A small image denoising model, trained from scratch.
Model: 1.38M parameters, 32-pixel images, arch rcan, norm batchnorm, activation leaky_relu, depths [18], widths [64].
Data: trained on small renderings of single solids in any pose, 395000 training examples, 3.8 epochs.
Rows from block 10 of a small image denoising model, named by matrix and row number. Rows with one number belong to one channel. Each number is 128 + 32 x the weight over its row's rms, rounded and kept within 0 to 255. All counts start at 0. Numbers have three digits each.
After each channel's rows are labels from the 100 images, of 14976, where the channel reaches its highest value: "responds to" is what is common among them. Only what is clearly more common there than usual is listed. The data: small renderings of single solids in any pose. In brackets: how many of the 100.
# convs0: first 3x3 conv (model.blocks.10.convs.0.weight, 64x64x3x3, each kernel summed), inputs 0-63
# convs1: second 3x3 conv (model.blocks.10.convs.1.weight, 64x64x3x3, transposed, each kernel summed), outputs 0-63

convs0.63:126107087119030127139161112152156135141126151087144151072148104083125127140099167135098161153120165145105139129131068095158143163141115184134133072088089176181144113172164138132131139040133146
convs1.63:115172164184116173119184116112091090121158153117095160118103137157161121134145135122105122100208146031178141104194159157175182125165143156131120135147153103099165157150132122105080145105123121
responds to: glossy (66); sphere (30)

convs0.28:135123111094123206107161138152160125151183133158122134098148122129132151163126162074121122149155028094055121133127111090124102121111124136205195131109119127119143162067102109146184120113097106
convs1.28:128164092109140136103133211075185171110146106157180172087080127148118132099143059127150118150136176119135127144041066102129083123098092109143163112156153096102094103164151142120125149139143143
responds to: blue (26)

convs0.1:141113145130097132089050177207112063155139130117124091102149166143130106066138090129122111086150147132093122082053118128117129158138152116128137119147176136165202154134114126175182135086130154
convs1.1:145113059128113127133181073102169154124165112133147160133111093127131108090148128133114154141093154123164116141205148133144077124145080137137195124099138115090121118033195129140166160178122086
responds to: blue (55); purple (30)

convs0.42:154152124135099094129132126191120134132136134141125137131145087062145123132188086105197073094128172199123084129136129138119120082078113122137156133163157098091133139129110081134209148069176093
convs1.42:104108125122144136161151096115135088112113144137088068144148111161144076160151144143093217139078071089172135117213141097143167176152100129121108076097143167144149133152136138130124111183127189
responds to: yellow (26)

convs0.43:133086124122167111119156094122128121139095126160186127118152111123190116137088128008112099208125134145138119138117111142132120125105073159130121185085092105200129103114151177126126147104181121
convs1.43:112169160081113174109130097152153163113208141172084033138214136129100157118142136145144168093092161127095095140143136116118116143119123137131133101158127135083102145126122156151191065143161106
responds to: metallic (92); sphere (41); egg (25)

convs0.38:177145125076144167092116147172148179131161162167146108095170120183099107157023088151124138083142148087097193137117106130121143170110090149140134110115125095098118135140122090132111075092165160
convs1.38:070112150239131164176139116101123118146108158113138158134088150091117131141134117109110094120111149117123167205122127103140107087134192120108142106167155117155150123156184187094175196135142136
responds to: yellow (47)

convs0.22:111116122149115109122071103171131151141141157141116187128117194136125126071144097146119124110174139111124131123133114117151112128131076144130247134062115136099092107195158117112129095054124183
convs1.22:099113123131118141192167121144130107136106142104207082187077138110115119201120132118117145138134097126087121132181127111093210154112133126124078117142144107077151145094032113089153112147111130
responds to: blue (45)

convs0.9:141111137132126148132114153116102142073170119094109101137124153135131124152093189091096072116087152127147172091079135129176089109109184121217125181111136156153137141167123146099148135142021125
convs1.9:119129098115110153123128084146112115191126173220149157157094115084148145126145111137148137087196199150166095128140104133075154113115070128054137157155168087124126113111174120118164170128122139
responds to: glossy (74); sphere (29); red (25)

convs0.18:140117135119110162090187173177150058141135112145178157075137090128119128150137119134147140095121106116089130111116071134152084140137118143111170118123097113148247131146131142088137138034125139
convs1.18:147135132111120092176131144133091147110089092109138125171150207150133110000119136116136121149176120141089140163164131113108091125119144118131237124110137119117108105128158133144097117120139144
responds to: blue (38); purple (36)

convs0.53:109093136108187150120077078097167123107148117106115126134162140206162149098132128060132079116101201101088163175112112122114144170158133143152082174123121178188135129087118094132130104079120152
convs1.53:117151173170120132069089131137183113143176163148167140092036093119149125136109143150155099099074082114133115166246169127095118142117152133133152137108153113147139131114146128077145134139157118
responds to: glossy (73)

convs0.5:121130105099080157143158134130206129176198129118114133134142123128042093138155118135088150083111143099158156145123128052091147130146121153161167117128161174104132147147131051146109152055114107
convs1.5:159111103137121159123128120187157164157179151158157126158193139141204127144097120163179131132090140174074146162104131169143105129152076141121103169106107091137110139118136183122186047136166149
responds to: glossy (83)

convs0.8:125146161102174122114097115182188158096134143107170131168107116127187087077115175134121113135114131101174094093142080107151127116097091151108127101163136116109115113160142181204150121028130098
convs1.8:104140122103154058159119159040121139163097083152191142111074173155096167126140125138176117133104085145090166120132129105136068070098146119125162125128123119106101080126086131140059125120124177
responds to: blue (26)

convs0.60:142081162105121126100176118111078111186102141124108149166161133172101054148131126115121156135157047117100112125103125136183141104133174138177139107112130101105135179157160180095181112050103115
convs1.60:104173128118131122138134078184119110131109127068128125135133107149145148121140029172073123109136140080083183093127144166145149122115151130142132136144152120174138040135091124181054177106112123
responds to: metallic (87); sphere (31)

convs0.49:126093137113123129177116101140099240156154136131145146106168085110144152147122134142129119082113078120118106122128066124163111132141154169123112107113115144180037143168142143130138134026147148
convs1.49:129124135144107152075065126136108136104103112149101174122117084117115113255142117124045116150140116146141146117105170152099160122147081106139062139149151173106104141156154131162126095156134126
responds to: yellow (66)

convs0.50:095144164121124160154155093136125172111123135178110187109143117150146137220137107113195150119132096102091179100137094145158110106149113135135108153117085133122028109133132120126150125032103110
convs1.50:174108120136111095090070153094150145144132138085066084135230141144129123201123139124038123154149090122126117137079117103118133105116106137129060135131144165132108146135176134122125193116128146
responds to: yellow (62)

convs0.46:166153220092126129141117116127105130127063135156140107098156130112130096133174125087100140222143075164076114160116091123133140114082075195117115166114130139161140084117141180127135100109157101
convs1.46:119140115143160100132125131129143157163200094159125097127217124121170123126108111157167161167092137107124075140131145146135088118027155124118128128182129148060121133134079129158189172166132139
responds to: metallic (65)